config.toml
train_examples = 36250
arch = "unet"
widths = [64, 128, 192]
eps = 1e-08
Rows from block 2 of a small segmentation model, named by matrix and row number. Rows with one number belong to one channel. Each number is 128 + 32 x the weight over its row's rms, rounded and kept within 0 to 255. All counts start at 0. Numbers have three digits each.
After each channel's rows are labels from the 100 images, of 14976, where the channel reaches its highest value: "lies over" is the class under the peak. Only what is clearly more common there than usual is listed. The data: patchworks of several textures. In brackets: how many of the 100.
# convs0: first 3x3 conv (model.mid.0.convs.0.weight, 192x192x3x3, standardized in use, each kernel summed), inputs 96-191
# convs1: second 3x3 conv (model.mid.0.convs.1.weight, 192x192x3x3, standardized in use, transposed, each kernel summed), outputs 96-191

convs0.68:097180128115101130114184116191191150155158111198180124160120152126182150144161151165137148145145174165185158091188127148171196161115145137205154148085173169109137173143156146143160073128125033160151105155160137113160110108091107149143124122140180115121113127135172112155155157136137145160
convs1.68:195116125165162156162061159126116123147156162136115100188097087142114095139075165131131139150111139130152155147116223171138095166124128141115133150110126135036134111120117113066101114153112114156088126101137155136112108113156104122102143105103160086133103086147066124064086065096120166130
lies over: wavy (25)

convs0.77:168134163161104140144172093144152061141133123164180124193106144122140130135158138136109090121141137132152145065131092164150167193120115099169116069172153064179163145134140089187182121147133187124150131155139102158161136113156101162077126093145160119122120129123186142195168147155122095096
convs1.77:176120149173167189179120161146119172167167190158151095166100149141158155146128164117144155118173165164170156149163149171135196185169160177120126180141163151145135159183140130162151144146134134148116132176156172164179147156120137151136170145147173164146126174145150179120172142176145149147
lies over: diamond (53)

convs0.6:133156145077148108147139137134120126128171104141069140121099106109139068144107098127100197177141129161128142135152131148106114126124193139163122105116162183114136122115078059107135116117149059158133122150129158149148145049076152109163129141173153005153130110118135114140102132136148116143
convs1.6:124193172151144183149161101128135141100133156144146141064105119121160130125141168123124098135131135143155122091062123112162151127102155156128113116200175135197158172160089161143161149128152154120145128180120129141177110140184107153070100069097130175132141196161191161172110130189124169117
lies over: spotted (52)

convs0.93:160126149113123168170182143164167127125163141182130164165123129178143133113123122151103131176140179185160149098153146133139164139176151165163138077100093148140131115175171054149099157031107102118110171119130110107172144132102122133163118132121140062149123131150119152114134160137177103141
convs1.93:114133113121100158115098075120148140116119092095177158104134068119063093131113114126138123137094110090083113103145064089138123112106147142076167116178189144114095160157093128088171104138167114180148169165070149173150125120102175118090155122125177189148149126098195092134098173121161168189
lies over: rings (33); plain (26)

convs0.156:107119140179087078121125117154170120158138136149165103159089144088100079149151077106173118228125125140153116165163095107131141129112182109133160140178158145091078139131124080145123075073076100144103091112098115051145078106072167160132143122142179110081116121131143161149173096153125184090
convs1.156:121112084091164171166157163108137164112161134125052107103119065111155116097131144168097166121110168127120130180157240159176138113140088169133139171103099093163091136210108095110071090153138102101079107164101121120115148043142103095150071126131089078146118131176102099098018102093076143110
lies over: crosshatched (43)

convs0.46:172132093160112172181197129164183126096143174186151133058137101139091108119133159190120134099160206134147080073174160134158179192174170141185133099126144152161136123138088069171172119115158158114132111144124111134186140158138162156151138142120151144120094148183168138166132165162127125147
convs1.46:105154142076138106071103110163109100156064064091166129133173169138156122144119137118090134060129082142135181133109105137142107100162143077092128134127159115113136151099173128118168133146133141196165153085184153144080197169086125122142147148158162151171160119139168134139149149145155185127
lies over: furry (51)

convs0.94:135163159149126134104197118173176047133146110188179170170103125146162132189158151136108145137108126127134130085160135213171179206126144124188104075156149094157156111162104070169155137155154126123174122173128094130143123114089106164108137110140160078106130135131170131155155144145163103108
convs1.94:185105119209157176185164145144114186159156176160143090160126149155165157126142170122162156115171175163170153134168128139139162160185155179141136189146144154163132177151159151166167161109146133176132159181175183168179158115151140159122152133173184171165126168149161186132159126175137142143
lies over: rings (29)

convs0.76:121173163163160111119164068127133066145111127169233176237123152145127174159143158147101141143129117122140115107131101167161152182132138117195109071153127143133158088162124095182154144143115106107133117119155090143118118123088126118124157050129107104104092094131126072144194153104132127081
convs1.76:190077085154129185176156151136092159140154157152119094161100127151170148118112141131174150129155146146132124125149142148137159133177130191126117181152146161165155190126138159156171107117159140177140139200160210161195155124148129186104104188161191160189113173152186192155112158207136108137
lies over: mosaic (28)

convs0.150:139113073141107153141144154119138144124164141126113112077127123066157150111148107163187095091123146103121091220149137145137174122088166154137150151125114157144131133103115133117129093136137146138077129128117164080146139117099132120086157093112168169112133136109146097152053170162155110140
convs1.150:117173125131107092114081104139114109170160137159146121086158135112180157164147143133125136109200130203175189164104105102087126186162063145157105179102148129124130127106089158127115130116108132075134101131192101125050102163125124137206094108160086092144167131130083174130206104086085141151
lies over: honeycomb (31)

convs0.13:160138099079193151151160122151157141110131096148101161114140093065103060089127120134110127181150159125114140139162099123105177119123183089130135074062160084136103116065179098109098097140132116099151102130076098131109134103095137126105133176126124152157096107140127123115176163148110109139
convs1.13:115149140160160132079107095119062174122084183132164129113073159179167132162115164103109121151156140146113130167078125130179157097101125093098124168181159154153123163164067130112143135167119138132092139093097164122106076172133105149113133089160113159127096204112072075130130096090125133097
lies over: honeycomb (48)

convs0.173:176116149171081139224174097159152172129124176150151093154127142119145191093158112207171095109197177194162149095145140117145164165143061189174152161141141130168146169104186124148174128093145116123106121155130122144201097143096196136133126132105150131123144149127169135177111104149090122112
convs1.173:145061160121131126120072140068077135155126163084118112130090124151090115130080163132137098142070101140078068187119174118063116145157129161053180140122121148107156130185072118097085149130101123109122095146135133114121136113121145074141132121097076114172138144169102134097171165106124186112
lies over: rings (39)

convs0.11:131114101118133114121144096160157087122139139164123134203102076114116143144133086160146134196138141173109143162156090148171180191095131122148123116108123092155114103157150123108161089106136147146125102126136124027135124142119149151155080124094148184129081157139132103123121111141126069119
convs1.11:146100146122134107153071127110127127161158168087180144163094196128096150153133152153165127104152142167115066187143112125091139128146143131100114112158102108095124111179099105195082130154124106130148176096126150192129109159119154122110176158095094093147161126164119124092168141045169149118
lies over: spiral (47)

convs0.39:142139138139071139150190116163196140153161147167154143082150130176101124155163181149153117118143156150166106148180087147179206136153140168185145128089105146112117105032056129151157134126129108097131049126129153144181101152107184113145163135121134087118151101097142175157061130131130146141
convs1.39:133162126153109116141128108108122099158063149100092095038114125139123132129117115115177115141111108105064113149108155065118089097165135116106147088083133140187131143083134119115102078133109145083086137173133111090124128151114127092149088115145122178193124189192158191146129088144081144102
lies over: rays (44); marbled (28)

convs0.88:144145143129093142158150131160145173122164149163092163155125112086127115109148104140112165162112170141148149147159125150149129130111173127149154083139147172135140141177078048152169119095144131191135152130129165113181156081066163128173130137138176060148133161126139112162144156160184131134
convs1.88:105103170113167161126171113149139064127082139107162151133116181162155152147099112082073140132149131081153118096093106158118163182139136159152123174182174130168145206133133143183208158168130155164160133162163117160181122164127143183169099151117140176127113146148205166197171130176143162149
lies over: spotted (85)

convs0.20:133124111159031143135135107158149198128135132150173170179173089113147159126152152150155085095115129160160104143156127145145145129046145157135141165112133147128107128089022097121149130124149103157141142157164165111136176164095137150117067103096142117091171151103152043121076151146160161125
convs1.20:135088127126047098134162122149153100153134092122069125118147049125099072106175113119128151146130153122110105120161135116107083149007099083136130116089168122117160122070064130181171131136184172110179099127102094147174142108112132124151200136186149148146107099012149158161156152121103076147
lies over: checkered (31); cloudy (28)

convs0.145:133110083085126153143159110139162121191145120134152074152126155127107104121155109153136110064175141164148143122146164138147156136166046162138101150169149058098104188106143102132168150130132074142105099115162071136168156126099115145120161088110152148113098162136155175133154101156068025124
convs1.145:095113188126077089121121114109157147117163130111120177098140071120091105125119177150125121203069075111128146149093071129119060152081144151132114150112087133123178102130088157139149126159186137109119102113082111127134122115141117124147118145114112061080156101083124074105078163128167091154
lies over: honeycomb (37); grid (36)

convs0.139:147136043079167164161169092166186138083130125162116161142173060147109175109132079144070092086109144143179120138156152130171171163111110169154142101145126152162134147124083094163156094093173103151120101150162133106155172135092155172091097137095145136120192153132177069155153168157166100169
convs1.139:113096062073181118159153143141167140103157071168120144153102099120119114110180055158057121126157138119119169148144147137128107118099133114154107112111150113153152160127142142147196172139172179151195049150161085166147121178133139132123242165178174105131101123071133113177163143170159100118
lies over: speckled (55); cracked (34)

convs0.41:134117111122204135144168078148143077042139124155063155126117120130160107107125118131134176121121144072131146177154088138157167145103173100164094109135137091172137153114163164106155136175096145078134065143139125142139147117143128107096106143155152200209125152117132126133097161148097091117
convs1.41:167119152166167162151163172158135188172152200183163104150124144145141146152153161129150156141168159151163156157158122155128186170146148168125131175162169157144151160183131135153142138160140141149130141144136148164151150164128182164150146144126143166149134152136143149104183149145137173145
lies over: honeycomb (82)

convs0.72:157158161164046173110166137172155166148150150156102162134170067119121134127135112152082121122139128168172163147169093181192164159101136164152173156119145168154159142064055147130157136118172081138148035151121166119151136099128139156154055188123171103151201216113155095145074148154145128192
convs1.72:099097070167149046087133162128096112112115163114117091107086101112127152122150105104132094146126112098111149149122170093106119106087105107146111111123167156143151131189149103150131120116108170119115132141127129109093144145116172130109202094162107162117146123100171134123162082160091114142
lies over: veined (38); spotted (30)

convs0.84:121169193165086127122145174176206145112189116152135114167099070167111060135147105129131118155162122124169149142171155165164166163155138127165158144106169088160100173131094076143167111139117124175150176124140165130139128129082102156192096160119135102142119129137133213142186110152112061147
convs1.84:142163093111127228166161099103170167098186106115168162101156146112165195135142119215130124112143082199190124124196153156150181126150174188173097101126103125098130109150133113166091137068102086102040124088107145156164075104113158097071155116123132115074169164133076107104094113127168107086
lies over: rings (32)

convs0.122:119148173151088157164156144132169174144159133109154097194107129173118094014179154146132133089166121127123130133157107137111139155134088187114185182098157174124146148109145130130153112047162098073145146084120155144167154105165151108190086109105103154106092126135117204113138139095141134116
convs1.122:155073081130102115087049096114095116128150121080160152121092165074101129198073093125093175141122059144100163140165120141121063067118123113074127155111168154068104094155128113096087157114053150120089126077136114087104135125127140165125152126123165110116116155171046128096161050113098163127
lies over: rings (57); spiral (28)

convs0.0:101120147172147136150107120094136135124124183109152095205108143195092079000145146119153136141141129114102127119101117085089132132094055096104132150117172148142101120077110160136133174039119175142106112140118163137120091101146135108152159144188113114146160102129124167146051128146120166118
convs1.0:125098102090089093148140189124106092134141095173138138113136177046113157198157145134091115127136109115119173140110121135143140086181141114111132158134139128108125120181115153107135085182103131163152047144136118087094134110105100143083149135148149125136160110165147116123101119147161148194
lies over: spiral (57)

convs0.132:104096112108134104122070135085084134087130131103036109111137101126105128127120073123088144127100123127112146134079131092097101116122122128087098147109162126141123148148121109107141127105141139146123128129123170139140102116121215111128129147156154132156141171141116140147074115152146147133
convs1.132:192113162159166147068117119129096127152123134173153144189130156194115133161098118120126159152111107111064107090168082131131137148105140127094152157160104154123119107134168138145102128119126141147112148122164144152078139167128000171158136161133128135154184113137106147088154100101117162117
lies over: triangles (30); honeycomb (30)

convs0.110:170137100151158129170138153125144142157148173136152072208126111116088066110122154144136122134123135156157099097137122163136141137149054165139131122107112110123163118103120069153162116142138114135104116119112142118145087130080113139131138118140157081138124153131164153151196082159046175114
convs1.110:091107157086054071067113144115118092139096051154119177026167111110152124117130132123140138152154113098085168132055131072129078110141131088122135155183142156113119150133157138119182127125172138166150107093153065126124154096093138135120095113162132115135126119142150140146074199150104128177
lies over: spiral (57); rays (29)

convs0.176:133054044109083147143136142110160137089181133114161144105114084097088151139153148132127079081179114174159139187140131127090161134158149168148109181088132141125135151079141119148151131120138122127144108119190113153160145148108139137076118139123088134132140114080149144121007104144134092163
convs1.176:112160179139158083184131142135108101132091130134111105120110163120110104113117113191134142094032130116129110141083124126159156145161137145152142067059142136190130101065102103146175122175154137113185145182093122103159166122132104122124132131102133140118102152148174167232185123186099146090
lies over: furry (34)

convs0.22:121103147057115139102117059115103118160088116131116140179149075139111198134092093142078131167134124127125117153127124096131123149110113151129146163062117159148138166154107145112148120119132058149128074132168135115133158136074141178135125185115148165129190158135147033151154170123158092186
convs1.22:102064071138141097149110189099114125125148133134102128141101128132053102127151137147164096192120161126093106206135172103108093126124122112134129074098140138090161093187146128132110129136119151154151109144104137137122106146097140091100210106132118084150131090120077120142119134161157088120
lies over: speckled (48); veined (35)